config.yaml
encoder_activation: "squared_relu"
text_encoder_fused_qkv: true
text_encoder_bias: "all"
text_encoder_parallel_block: false
optimizer: "muon"
adamw_lr_other_params: 0.0021
Rows from block 4 of the audio encoder of a small contrastive audio-text model, named by matrix and row number. Rows with one number belong to one neuron. Each number is 500 + 25 x the weight over its row's rms, rounded and kept within 0 to 999. All counts start at 0. Numbers have three digits each. After the name is the row's rms in percent of the matrix's.
After each neuron's rows are labels from the 100 clips, of 14976, where the neuron reaches its highest value: "loudest" is the band of the loudest frequency at the time of the peak. Only what is clearly more common there than usual is listed. The data: notes from a synthesiser with random patches. In brackets: how many of the 100.
# fc1: MLP up (encoder.blocks.4.mlp.fc1.weight, 768x192), inputs 96-191
# fc2: MLP down (encoder.blocks.4.mlp.fc2.weight, 192x768, transposed), outputs 96-191

fc1.161 042:566514536496502528459521492507454494486476465522514491470521554474482484477490507521535498479507531504452514496517460482500528527488493466509477475462507503489510544478493489541482530526520515545487478507521501495552495532510487514498474507516480430524487485498450513558512503474463517451
fc2.161 042:495466532492500485497469494488499523524515528480500526539496531527475521478540500492485508473485508515532500485458502521524457505521493519475506485490487468493534449509471525492501489518487491467506489507484444538463510493481484503504528479504515515479494466483455496483529511510518503534
loudest: 4000 to 8000 Hz (50)

fc1.355 127:513492553510524496506529485487503477514466483440478451500496531512489477552509526484517461493473470492471461500518523494452506533480566491490501510511477499493496490551502504455481537483473532491516486457479511499494491520495489548528481498507498471440490520495486510496478467496515537543
fc2.355 111:530488500514522469491519482460542490507504517505533471511430515515496533521508501519511526466514487462484534506510483509505516506557487485537506523487545509519511481493494502552488491484528478471446469574511482512470474464448526471477487487508522502470482483463525502508517492511522513497
loudest: 1000 to 2000 Hz (29)

fc1.566 067:540489536474519467498515465503486469484498515508515501484492508488511582485484518476534490497499481478474561516516483509509467496527492467494481495486476505475504507474468496469498523524582499499467527521465515537455488540505506534508496510484498460507480453514484514501497499495525508530
fc2.566 076:473531492542544477499489500523533513520486444567518518480508505503510497521508534509523493511507513512449492509545489480493505497526500503469533573532483505470485526539484475504515489530494508536534502498526501497501530557541494486497467473481505472492529516491437545527533469529517507459
loudest: 4000 to 8000 Hz (94)

fc1.497 026:522527493485459467478510479504505510494472509512495515517539477510480536493465505551529543512508482497521504504439470525478480511554469473485522486466504503474459466432540489440496526491526505480504535455482513491521529507511495496477510490453480469455517486468476497459484529503483497496
fc2.497 026:468504530517526499476462517517468540452475471506509478451477479464470496516516503500490506540483455518490512514469498484430534456509500511509515521519486452481498483536522485475494477549455474485493506493488535506516485508527444501514514480509494541475482514482526440489479511465475481513
loudest: 4000 to 8000 Hz (89)

fc1.154 216:557488503475521456540503474495505520484501552511476540488524504523498501514497501511496470488485478473502513487519492488509486527451529501501493478453459476495465482526497500498527483546523499524463447561494480466538516495498477485467544527528438469482478504532506481496464521507490483502
fc2.154 256:505537490497485479539528525511515493490518542529504508509499507481462512466467467500515472465512510492480508488525483514517519442504542520527461523478509481498480521557401458469482535548497511521495512479478506488496501497531508522508569511499514467509490503515519473544503481446518488532
loudest: 4000 to 8000 Hz (85)

fc1.644 042:468514511467538520501454475482484483477513484455540519518514506552555501494461453517493464545483494484474441471474491478479475497527456469517476476535484506505517481507482479476521520498501531516471483505473515493543535496500477539528457512476509527484507497490471503508482534498506544504
fc2.644 039:460532556486459516524446522485489503522493462558507496521475534489546499528513526471451499514542500493478484563451486497526497494492515527489544489468495505479488479475505501530499478488471471495518528503473561492496494443486547502540494502525494479526535513511519529519485471478525504514
loudest: 500 to 1000 Hz (42); 250 to 500 Hz (41)

fc1.480 058:529446469443477485537501457484512483543470475521494514498533532490466507471497461506488466505463498526474509459542486487519482519512529535528493473485479451505535493542474519480489502540504477470501487483480497534494482506519522503507521492513500505514454495527466490462529464505516489536
fc2.480 048:544513533509510495451496470517550494464509534487498490535477500500467507512455471489510501494497518493491536477491503497517499504502516465508506447424499513506525524505467528510443508466525480510469480570497490515528486498475531478462522508495498477480481503453501524503521502516476432488
loudest: 4000 to 8000 Hz (51)

fc1.746 162:553472517491521467491512454544517493518490509518493482478543509477483530482470479508476473503492513499495491520519536527460475500496508572504472506482554465505493508504529488489545513501535478461510515523496460479561509498507515488504491500523504515466492510498482491527522542500540517527
fc2.746 145:484472523499467505481501499443475503493558494501519537552482516522505514445474509525522529461478482557522496488497483527520484466492526489508510439480484454498503476480478489489490522439490536457497506497508481459483445484486496521498543466533441510518527494511549508469548512537478479490
loudest: 2000 to 4000 Hz (25)

fc1.108 056:520514510558521498466546510528522470504504547475495502491509504472524490513549520550521553490514497509481527536537478479498505527531512482498512476523492524466500540480522480492485502524538538512490504475528523506559506478495534510503538498515493486481528554496534485521503529479522535471
fc2.108 046:501490521505474511473481508500496521490472464488485498491471527525519477528492494487532495509505488479490480448495501490493507530557449504508517513490499438497474515497490559494498552503503455484520512489524499552485479518500507491482530469491476500499467513495535513573470501510546519485
loudest: 2000 to 4000 Hz (29)

fc1.233 092:505492454471519467527500499499512469512541457487467506494526548463512505491550499533525508508503442481526518486495491497489501495496494524500523456481540463515512489532491496545521529444463481464500525457553496503509493529501445502512492486491487521498489530477544477487484493512511501482
fc2.233 081:463556497514514524512548533453460443508469492499483501479477489459493537482527508506500499491481498513506535519480524500520464492521508466520522465538494544457510491519536523504538507512469487488500507479491507519582450472517488546511504504552513523519517450522488483443503492506489515452
loudest: 250 to 500 Hz (39)

fc1.228 027:470461462527504538522504522495543512485532528451509509549493472494519514522529514495459494484493496450476488510447502461520509500504509572507532490452544512516515523512501504439492511449478494490472503453505509484500499526480524512473545515523509486522487504523504526516468532501523538525
fc2.228 029:517507542510485532463462473491473494520523487508496531451518555544527540482497466503475468517511498509496495507485539522499527487500477444529459558547522506508495480458495479495521517508510505531553524478510526497545480488504516496510491463469499490483521513497514475561476492517480486472
loudest: 250 to 500 Hz (56)

fc1.76 036:523564501512480482523516538494518477497481491498502487517483549521533514465444531497529551540508479502499486504482488475503500524505526468506517487497468489478544509515534490499488523496505493522488499532538539540500490495472524544514525542504495560511465533530454517475476489481495524492
fc2.76 034:483490498476489468523453480497528498550518494484536501475489522488528497536547528539511495484471462503535503486494548486509487510493489543505485535472501495499434532551499512483511483508467504509472489500517481501516484493542466486528485505535496472522551485477476538491482512458507527513
loudest: 500 to 1000 Hz (49)

fc1.226 167:467480490556518489494488521481502538481512506484507516482493471503462484483520523511529457485555503480490503518478467525480498475498494457495473514475495523500498519538502508532513470511498516523517496409480463446507535518584522499495533489511452501496511506489470498479487480483500506521
fc2.226 184:538478544522507497514502467501485499492511481483520510522515522489509515509520501540526484445454538508517547531566505500527552502476478489518502545514516541489456478503511479451516498502467470528527512499511533515514510533543523527505486502505521529537514497509526516502491494503544475470
loudest: 500 to 1000 Hz (41)

fc1.347 017:538541498525479460487452459465474473480452534513515504559522518510483560523506494477492477473505474523489507490477530499450471522521536489527473530482507470511483466508514487498515476492504458469494463457506515507517560469539526485479501520507466502504539475483545517465483505511509525504
fc2.347 021:456510518510503477513483499501506481506540492489508543451468520462537480496524485497529510541484533495527518479494466535535479495475471473540500463462506499524456522521530503516500487463501489482534515550535533478469527487518482494500501506519495464498510527540461475453483458482457453525
loudest: 1000 to 2000 Hz (27); 2000 to 4000 Hz (26)

fc1.477 152:485499488488484518509510482477543535510481434488490532513462511537512499560480503495439521483517491475473527472513520466501459492506480468507476475461495449510463539490469538512492451479520476472515469511515455506471441480469491488462485477504525523496481488514480502514498502526516479505
fc2.477 155:548519485507545496495523498570534469491535547453490511479509535474529487503475496504474456508485500501493444466507519468515503472534550512505474495490527521538511464476485460508475541548452502483491526480481546489510495477492518485475545501496496508550514524518489463482477477468501488494
loudest: 2000 to 4000 Hz (26)

fc1.254 082:532536533507498516533500483490518540503529434475509531504503468493495489553481513516517447472440560512490485494507489494440539488444532455482512508506540508503486503510502532530529527482537459517465492484496504505534497495504528502491522500529498490504514476473476526469509499532513510503
fc2.254 076:532433478526487486466489507493484493486526494539494516552529553508483506477548516495503515467486485556523471476539484490518501513528486509490523483486519498502513484479507506522500466527501485510498506469501499525464511513527466462485480508530507516517564509505508543487541483531484499465
loudest: 500 to 1000 Hz (44)

fc1.767 032:492451496487461488509477471474482473420488510479553501508525564510488506491458492502506502508481538557462464456472485529470494500495477497515483478486513518526543466472452458446522483515502516475464511510519528515490471480483560513475495518501524505490495461481533498499505497510517500503
fc2.767 033:494528478493488501470468484493510500491493484454509495535482499467516480451515462435487514484502499496510509527467482482514499522509465483481547446457463492494507503471503485489469491509522477519515480486466546490549493498510527535476482524507510489485513477524507520517526496486521496498
loudest: 2000 to 4000 Hz (39); 1000 to 2000 Hz (27)

fc1.428 056:516510503496500436487431494499485519492472508483505493450493527489464535551455517495461529521514494497493488485465508493511465488509504529510497486468515507503497451466512538525491534491473489449478453512521449515473524556502554491461529527503497487511538492522505529546518509501542507517
fc2.428 048:480534502523463550504500448424496523513462511474497503508507468500556463506479505457511450529491490465500530484504517483490505517490492475485488528496443459476483515515496531509480475516503490501520512460491524525477481507505543490546496533522481523449495490499488455544486466525543496499
loudest: 2000 to 4000 Hz (25)

fc1.685 188:516508453498501531513469488493513510485487441501497456475504502479487450501538561515535497552510529511463473493460527478509459495490522455504474473539532515484508482460455484479506437470507542512465477476495513482503526474462527509493502510485478488516475503507523507491485520455474501545
fc2.685 229:493529517492505492514484513507510535503491529483503532490495486443474481510506538494536502513492461439495495494440450511447497533536491515498471545499491481432492533499491531551483475540495522514477485559485508480525528521487519494519474485483538496471503491475500468503471497510524476460
loudest: 500 to 1000 Hz (50)

fc1.707 180:475505462539499439497472491453478490512487540500551472470542480530486500455506513485517486531521489507479512518452470512482482473493503468505483526442505482509529482502507529539508525478489497517463474553505537510532485461494438486476479475450500502514506466528500482517496480494466493479
fc2.707 187:478497516465469507550500475496513510479512449466515516542494516486534493503480521510490510469461464547509486499559499480544487445496466450473520495478455502509511510534517495469470506486486503478484528502487503494550477494488483513512495535521496537529544473527526502528535471477493503489
loudest: 2000 to 4000 Hz (43)

fc1.546 065:523483484571465488524464502499518501446525495458532475505514506515466492536457540510550495512519529523525505514481502499496515480496450476523498515501506524490582484463493524490518458473481521524495493546535497512514527484514504491491515474468526485506514488517513499546501527521554506481
fc2.546 055:458481517473521542537505466500485486505470486463540512464467493470467541491507507514517481481521474488518497477548511500485457529518499499488511465510476494464467543489522485519526477514495508453512486451508482489570485492504518521553486514513466524553500505512480482482497457468482484467
loudest: 2000 to 4000 Hz (39)

fc1.184 056:553500533506512441525485522495488414504509478487523503466482513481452522526506495499492542540502487488507513517471502481504534487507512496534514456477475507484522489510510482483452548482469501480525503496501497489517484501506520503508472502510462474563507543498534486502508503504478561457
fc2.184 043:486553471514529497528463550481486518476466533495489545512502521453540509512474505518526515503536481517464527497496489496532508527535482503461487484495502495540490502494524516497540466519518479499498507511529486533506521473480469496544546511547512539471547503471480518467504538480485450502
loudest: 250 to 500 Hz (41)

fc1.259 039:534471503522482514507490482513507472535441483560549477506517468484485496462534551513475494493454538513539505479455470535479466492492484513488499480508516525535516512479539521518513510535504473459532503482517471532458499484474472496509495563498513477470531536511480538471510494513492520468
fc2.259 031:479500468512510491541545477531506529512490461514471495504446532484488536501469490491504494512474453546501472451483540464519483496476494449483535486503541465532506514484498502511465530510467514498500492488476470479533523519541536523503507511506466489496485551477479530510488526518531511516
loudest: 500 to 1000 Hz (45); 1000 to 2000 Hz (26)

fc1.176 031:511486469515492495464509540520523523499522560476473489484514503463507518544497496495517527512513490457464493488511495514517510473537511443500504479475485505470516536485494489500458471533543457508485487540496469499521491471454518496521494518528509511505485493491489508527527507500482481524
fc2.176 031:488529553491483497470520514476493491455502477542538503541537524487506517438449512494498500491475499517482540529499470556479489498500451506501523517476515492509483489495498506505492551504495480485503527454469461456502500531468493518493515486470524503492515517491488443518481453478505485502
loudest: 2000 to 4000 Hz (29)

fc1.238 024:477499522493492479527542496537511497496454487529473492503534492508491491535547498520476503488511574504525463484498507518476519462509551500507511498475482516511460535529502477530511445528524420500470498521482521496535505491522547512518508479505498510498499505520490489512504499535516500463
fc2.238 025:502505531504496519519500513505515521478485499521522464477472529506475535442460478472494514492485445561473507483526493491519475481518526501534527485489508470518477468511541488458486508523500527458526481502500492517515528524525479512493513504493543472537536518503505512488491531473480488507
loudest: 2000 to 4000 Hz (29)

fc1.63 159:488545497461493533497554446499508511518479503506487534502496501497475500514499502512483497515497534498497490509514485512462543472481452524576506485529475482494488498473478477505464515500504520472493450517506500488511489496501503504515518477481492520487503484504473511534472530514486527476
fc2.63 145:528442518527538503529468521501491503507505507508515497507504504424498500494530526512502470483487503537491450486495499507525506525509565467479485492474495499523448496508534521534536480526450499506471485533486463524475495479520476499459492481519533495513506478475508520458507488515536459478
loudest: 1000 to 2000 Hz (34)

fc1.188 038:485470461497445512492471448496500489462491477441509499480549550480515508506505531473542515535544533526538478492471505504473513461515465488548493488504479521493519470499502482440530492493484482469485507488515485525464495482490512485493511502504503536522506493552497486517547483519487525475
fc2.188 035:478495506495499513467456538454495520545503440494496526538456491500474496524475504535488534467506548521515486514500527481499498541550510521507547455464508524497488534512508526544507461471480513496484486561493486528548496516506525512553503498499490488520560531509491504497499513471569510506
loudest: 1000 to 2000 Hz (46); 2000 to 4000 Hz (32)

fc1.449 102:505511503524491477503482496482502496513478510443482527476455479530443490518501475518536479496500477487479487510496455491514475544537511499549515484503488470494513476509509491497517489521518507492529517471515470470560505464499498499488534550473561440525509498528481495477523503502512534520
fc2.449 085:547471556492529473467541485547482536500458498521519506530531543511494529502529541495504533512482497478515528502493477516510521487500481530498467486501500533495465474498527509498528512509528505474489501562508518537467478518513515462505463509503516469495472507471495466511496515530473487504
loudest: 2000 to 4000 Hz (56)

fc1.761 166:512506521536473498497506494500515514516498501471542508489519464523521496511500460515506514485516464477474502438519485528456533467476517486486533524464529495518528460485486468502497496518482509496506520511540468517490486492490507510509514496504507512507563487506473475441520498545533489473
fc2.761 136:499506451470496514497500512514520476472481500527477497508499497485481502551518511516538514503482520508527518511524526480568478459512472509507547482513511499523548476543513530498491502517509482475481504474536530507499475545477536494458507506551533544495494534552525518465483514477525461498
loudest: 500 to 1000 Hz (57)

fc1.170 188:530503485521507514491492498505453529498473492468517500507492491495508528511556499500521487484473491519530491547482479509495519516462464544516477493539476538472517500492492520500504512497525492525491509488495517496502490517496533494537478437509511495494502505547502486534491518490530519564
fc2.170 215:525513509487506449495529435465484496537508484503465519457491498545562515497476518523498509505518520492509478509528505496511494468524527483542534523501480511481490484552522470523538516497483500477515505536482533494494489470489549552485534539553490513531480494511525524550500482515507509508
loudest: 250 to 500 Hz (44)

fc1.734 034:499548482492464509472495508476501434503509518517473508494461514498474458491454507500481532488500466517524490520449513464535513537551482519488453510519471510462507510503456477494516530476508518472489560466496459530474466500487499495526505485501498477465514512525497500485498545516506517493
fc2.734 035:511473482532520491510524553515524495476469501489512510478516556498492500525485490499539494542504516507479501512517522524493502471512530480513507499510484513532541488479547501515482498509522527540530449462487531548552482491517504477501536453540512475483503504470479521519507503520459478487
loudest: 250 to 500 Hz (42)

fc1.144 044:507511506494495528499532476524555528533526519527515511505503514514478549526533518458515521470510503452520485465509524502541478518507484492484450512482534493503508510508525518539530502532524493517474555485534471511484495487488530500540508524503477518509503543505524550486530522501544558511
fc2.144 048:478542515490515498499501480496528501538504516454536513456488522514528520522494554537484492508508534591464518519482484516512439472532491471491533500476481493510495567525505498494460514535468502468532508510491479499505484525480530491446512474476532493521516493484489523513479489502472474500
loudest: 250 to 500 Hz (39)

fc1.385 017:500527518485480487476480496530505486463461495467498465480488507481477526521519508509547512530488481510501480491531527521490475471461516495528554474529484543471471493492468475482482490490498466466488488542498517504478494491476517459499490498474491472504530444498490517474542473457465508455
fc2.385 020:536507500486515475498537463494535493483496539500470495483507523516484525530453475470498495506522473510513467522527480543495541472531482502470477516509460461516507502464487517474536472510512514489501506476471535507541513477525479543507508467511458506505509508457535530508492526467523506547
loudest: 4000 to 8000 Hz (82)

fc1.169 017:521483477530527516457477470472469479484491532513533511442455524487453489536505530486481515447537511477517493488476542457454509487515536481501488509500509510508442483525525514480483484471472490475470485481475482483503503469525468509503539494499496494497501509498497515475492509470461510514
fc2.169 020:489480494530494492462535464515535465500481492468539454537470536481517539502489533450513521546487531511492475519523471526469523497484503524505481504471479511543486487470515498474492533517495471468535540531485503476532509473527541536538510527523509464489484534530535480472514507471521522525
loudest: 2000 to 4000 Hz (36)

fc1.124 047:488468487477500531539509489496529510496459525530474489530463499531476529499506517498497525522483488510488462484515478517502480501512493536488471529531554527510495535494545521518502473543460517487483498502537532486519517513486475512507464494469475530471483491547482482489462513498511532487
fc2.124 043:529516514510526513534450517522503456516547474524539521501494510515552485508480532494508475496488487495494498567509530483520536537479481433471506478501441480496537485476499472487497538487500495528505485510479510515519507472508510511526499494497528483519500509513529466534502475488508487489
loudest: 500 to 1000 Hz (49)

fc1.71 040:475513473512494531518530504478518487530527472478495521519506521503494492490560554491511513511499505512498519505546518486550512493538502530475521501484512537544495499524499550503470503505520461499538474502548510506451516542467486527496559496533492473539456489493545520512512500496453532492
fc2.71 033:492503512547504515507476501490467469506473483523527520491534472508540509508510482516507472509484486507510504470460532517484507491490485511464449505480491488502471483529523501458496517510453532500456499533473459526523521499508481493514440507431484514506485504473503514495486475488475488499
loudest: 500 to 1000 Hz (47)

fc1.231 022:436502463518551501478507488473466516505496477509456516535461479518477504503514531518487507521501463460513528481450508505459485465496490514517513503442506534506465507526493524487497506499511476511504507503430505521464519480541517470492512462475517501496518510508504512506509485500497518493
fc2.231 028:534505554462472484522481536481523490461515520483515507483503499501482464492470494515496516446520528480520508529527491505528537512474514510493475472552512497505495512480513480551506525528458531487526512490508449547536522468489486486496511505549530512498456476509492470489492510524502500473
loudest: 4000 to 8000 Hz (82)

fc1.397 111:555573490540508490473546470527495474494475513536515518492516512484522565482486476517502482491505511534487512519499518530513462535499518493492472492485516476504509516479489533523506479513530500500499492529477492514529524510480524485467497506495494505511471467474458525488556482503532506468
fc2.397 072:527507570511487486505462476478532483516531451477475524472498582511499523535456483526520485472473524520494522537500486553505460521500520499492483448475532482499535514479530527503523542492520513482506464529499474506464480529451468484511541487513519476525500487480501486492528506516483459519
loudest: 4000 to 8000 Hz (85)

fc1.528 207:517481522491513525490471539510532546477504509518491498504493491498542498498501481469508491489491498487476521519474506504510504531448444444476477529453513499485500479514515506511517476517572476525480484506498491521527515505509519465487539455486487507516532484470529529497502479504489511488
fc2.528 157:543514495510528485477515492500539494507502529509515547537529498500472499485565532523480501572519517520527491472494497528497481497473501532533505494498456473508491482499477431506485528497494489465535482484527444534497504497533512522493501540499508494485481521502466499553494534492469532539
loudest: 250 to 500 Hz (49)

fc1.482 015:507503478477521462491497460462522509497518530472499517504455468471531529519530463489474518535501549496498465523488498515485480499466500513484540467474530467522534531460477485499465472555501468507470552478472511521530483462502515462457498470516529502515494458522527528473510519475472458534
fc2.482 019:499500495510526463497497505494512505505464480502455458501490484502526478536503506492529516526479491518520528482526483527484476521463498527515476472519462531516522518493524466523465465504506493527480474495459540501516525530537472524478505536494515488533517470530459517542487536473497488478
loudest: 2000 to 4000 Hz (31)

fc1.567 197:491490531522495520487514536482485526508476548486510486485502478505505455515512504498492535489498526510484474493492446485516500460510504530507502490471469426498506462492490529475543496508511498476462522472474522506477509484487513519516514486508481504496481488536491480457473472500487521528
fc2.567 165:481532448523442505537470520508500526486471533473482485473514548482476529518502518536496509484468455452460461513516489494468513509515486527508523564521526491500520511502505516525502505518509497456534533504514538526554504483481492501517465510487493493471478474502521469522494488526511508497
loudest: 500 to 1000 Hz (49)

fc1.727 026:513459470514503499528508480519464467493539515537516500497551474488462515496480537492502510517527459498448523469535499528532483477500542465496473484540458526516521488514494471497501484492498515513502485490510487509518499520513494474518506472538546458521479470502543501485487510547461485520
fc2.727 029:499529571498454489482498516485492541543502529517507485516483526512470503497519502519495504493474561479541491543480541475497533499545503526495486493498503463482524529511523546508523496490488533503520547530531499503499510483493569480461469501477490486524481532491506517518502451474560538488
loudest: 2000 to 4000 Hz (31)

fc1.493 051:507497518519491467526470495489459534483483492480513493480486547550456535436482501503481500479516523519462439512501474470468491506474506458517542525484496493569494474488484491490508477502492500482493468515521486524481527486474541484452511512504522483514521503462492518494497517558508562438
fc2.493 045:494548470524505487473464519462519496491525512513534491500456511483568460511529491477483521514503500521465543508465511502504490501514462462461505478484463497479524526468494506540519523483463498497533526462491515466517486512509511490531505477516478470463486459541533497512554516488516472527
loudest: 2000 to 4000 Hz (31); 1000 to 2000 Hz (31)

fc1.635 125:480465468487471463526467486453511503456520502470533497469496530514506500539526530476514494535543513477495527489496510474492535465524489457502508521465489552515543457518500528518509511499507485503491455526517523466518486518532473452508502490484510480504505473527540527570536486503512513495
fc2.635 115:470526501472473557515487484477524469477475489427503526500513510477504520470507527509529491468511535539522484491517494499532505491530505475508488453527507487510501505473537484526473487486457524461504484518472509517535505499449481541518483509524478504535540483538459478492526479453530490501
loudest: 2000 to 4000 Hz (41); 1000 to 2000 Hz (28)

fc1.407 204:483469545497533538511516523482478524523534504435534528483520480494470507459486499500534456470514495509488511470499532528485475534471532497504490512550491502496481478528472486493522463485520489516487510485484544477550457541519528494462575468498478470493463535481518529482500502499472505521
fc2.407 265:554530457510565498480498516534483532532541478519481505492492531475512473474528491522488560490489517518509467484493501461527497545486516532502530505486470514493462470487438495539506476499510480519539519474525527488518498474519489533518500499514506486542499482474522519530533516528493531443
loudest: 500 to 1000 Hz (46)

fc1.629 054:512497512500438489487511515520499538512518522527471524513484470514482522486501526545502528514499500481520452483455505492503483503490483515493504487496464530491463496501493551466465491483506472475469532489477530509527546513469504480513505501486535502510505512484507493509503535454524507529
fc2.629 049:482520518491505507509505522521476488451449478487476472496479480497493545483500491472509497464469483479475503508488498525466506486540479539523512497533519430452504503494500452485508498492483506491547503473489459547514500488485447480479507494490478511496480526507475481529465459490448452489
loudest: 4000 to 8000 Hz (92)

fc1.540 042:520495484525490563505483457460526510503481526497528488495484495512509492523551501487497431482451525488477482486445506498470529476501520471512471511512503490528521484506520494501536523498506523508542520454479499507528496493514522480507536495511498520515503520455462541476531530493438491510
fc2.540 040:541489493526523529506517462497426504489491482506477512550517551527498532511532511502487516510474553514470507515496524529511516525473469496500500492497490540522514496510492470502490540494484473505506422524517482531491521525478522526461484490478481480515562506482545484492509515453503547517
loudest: 2000 to 4000 Hz (32)

fc1.695 218:500454484490510500542491513491513528501454537496527542489486448471491530472521474498495496472528502513523536472514537523495526514530505488517482520507499487535506444544479508507486477478481510513469525519516494526444458499512512489498541497430492557487464516489487488521462538462482515522
fc2.695 194:541510529481554498492516519494492456533468494497483494504464507519497538510555522523496529553515495491530482535520499456505552515521510492529524507505504488506557499531522484526484515465487527543504532548471530477472484521488487488463518543543559491517471523491484524481488539450480509542
loudest: 250 to 500 Hz (40)

fc1.212 205:515506521481477439517500428485496490503514523515520549493516502496484555455491492464522522506504469481476530511556498517504471476503529494509491473510476543437519492506471531479504527550535507480475493523491504528493510533479488494489478505477497475484463467518480527497507491481492534543
fc2.212 240:459542479533524487519513510531499527490477479580502503500523492514514462511527535502522497489481508487470540530517490492494495490512496519490529555554467512473501497527511467509507473503539474561527472489496509489535512529519503479533470512473506470525512524502480532553507523478501493449
loudest: 4000 to 8000 Hz (92)

fc1.248 080:515514511508471519521542477549475474494474526490484509471517515524461504520486503527484515515509474524525489512544494506503470520500491506574493499531468495506511547532499496527534529544506468541511510472472493487552493442510506492495514499534491494517526487563511449545527479506494500456
fc2.248 073:485497508476514504509497530497520547486540476540500531463479511503499523506478503453527528478468493516478480513475508506528535503529477498457509493475478524522525483524484484464564491451536558498486511515528560476473492513518457463517516514564520472498491511504501497529463531476526456510
loudest: 2000 to 4000 Hz (55)

fc1.6 093:529444476501520461499492461486472495456499553470510476533476510517481493485505528477478504460486477509478486513454494452466522465504529476513501488425498521541513511469497474518537526497521496487444480507504476497492481502462478472545492522505489492505487513500494512486536507507478497479
fc2.6 092:452494519500466550506499463484481498489558487503524540519519468495525453490492491541458501489455501503506497445508528502573480446515469470489482501502478482498504462483518498510538497531479478523483501541430521506511494482495500497481487507501500516511547443525517522499523478469484493527
loudest: 2000 to 4000 Hz (34)

fc1.730 133:495484494519468582509477481475482509501493490511490491473508481452509508493445546518516484513498475510544512521517545492560492509537493523513524517458492508487542524533497474493483522481522468508467529526451480501528479485465522489474516479519513533485532497493440508500480487534532496519
fc2.730 174:529527471513493515488482462479489528519464474511477528507476471504490491464427474489500476523514504528487480534496510509515523482516470517524507480511503543477499514484528493486512535491477515490513508482491503558494532505512526536536522454474492520469524485478496505493507515478490554512
loudest: 500 to 1000 Hz (44)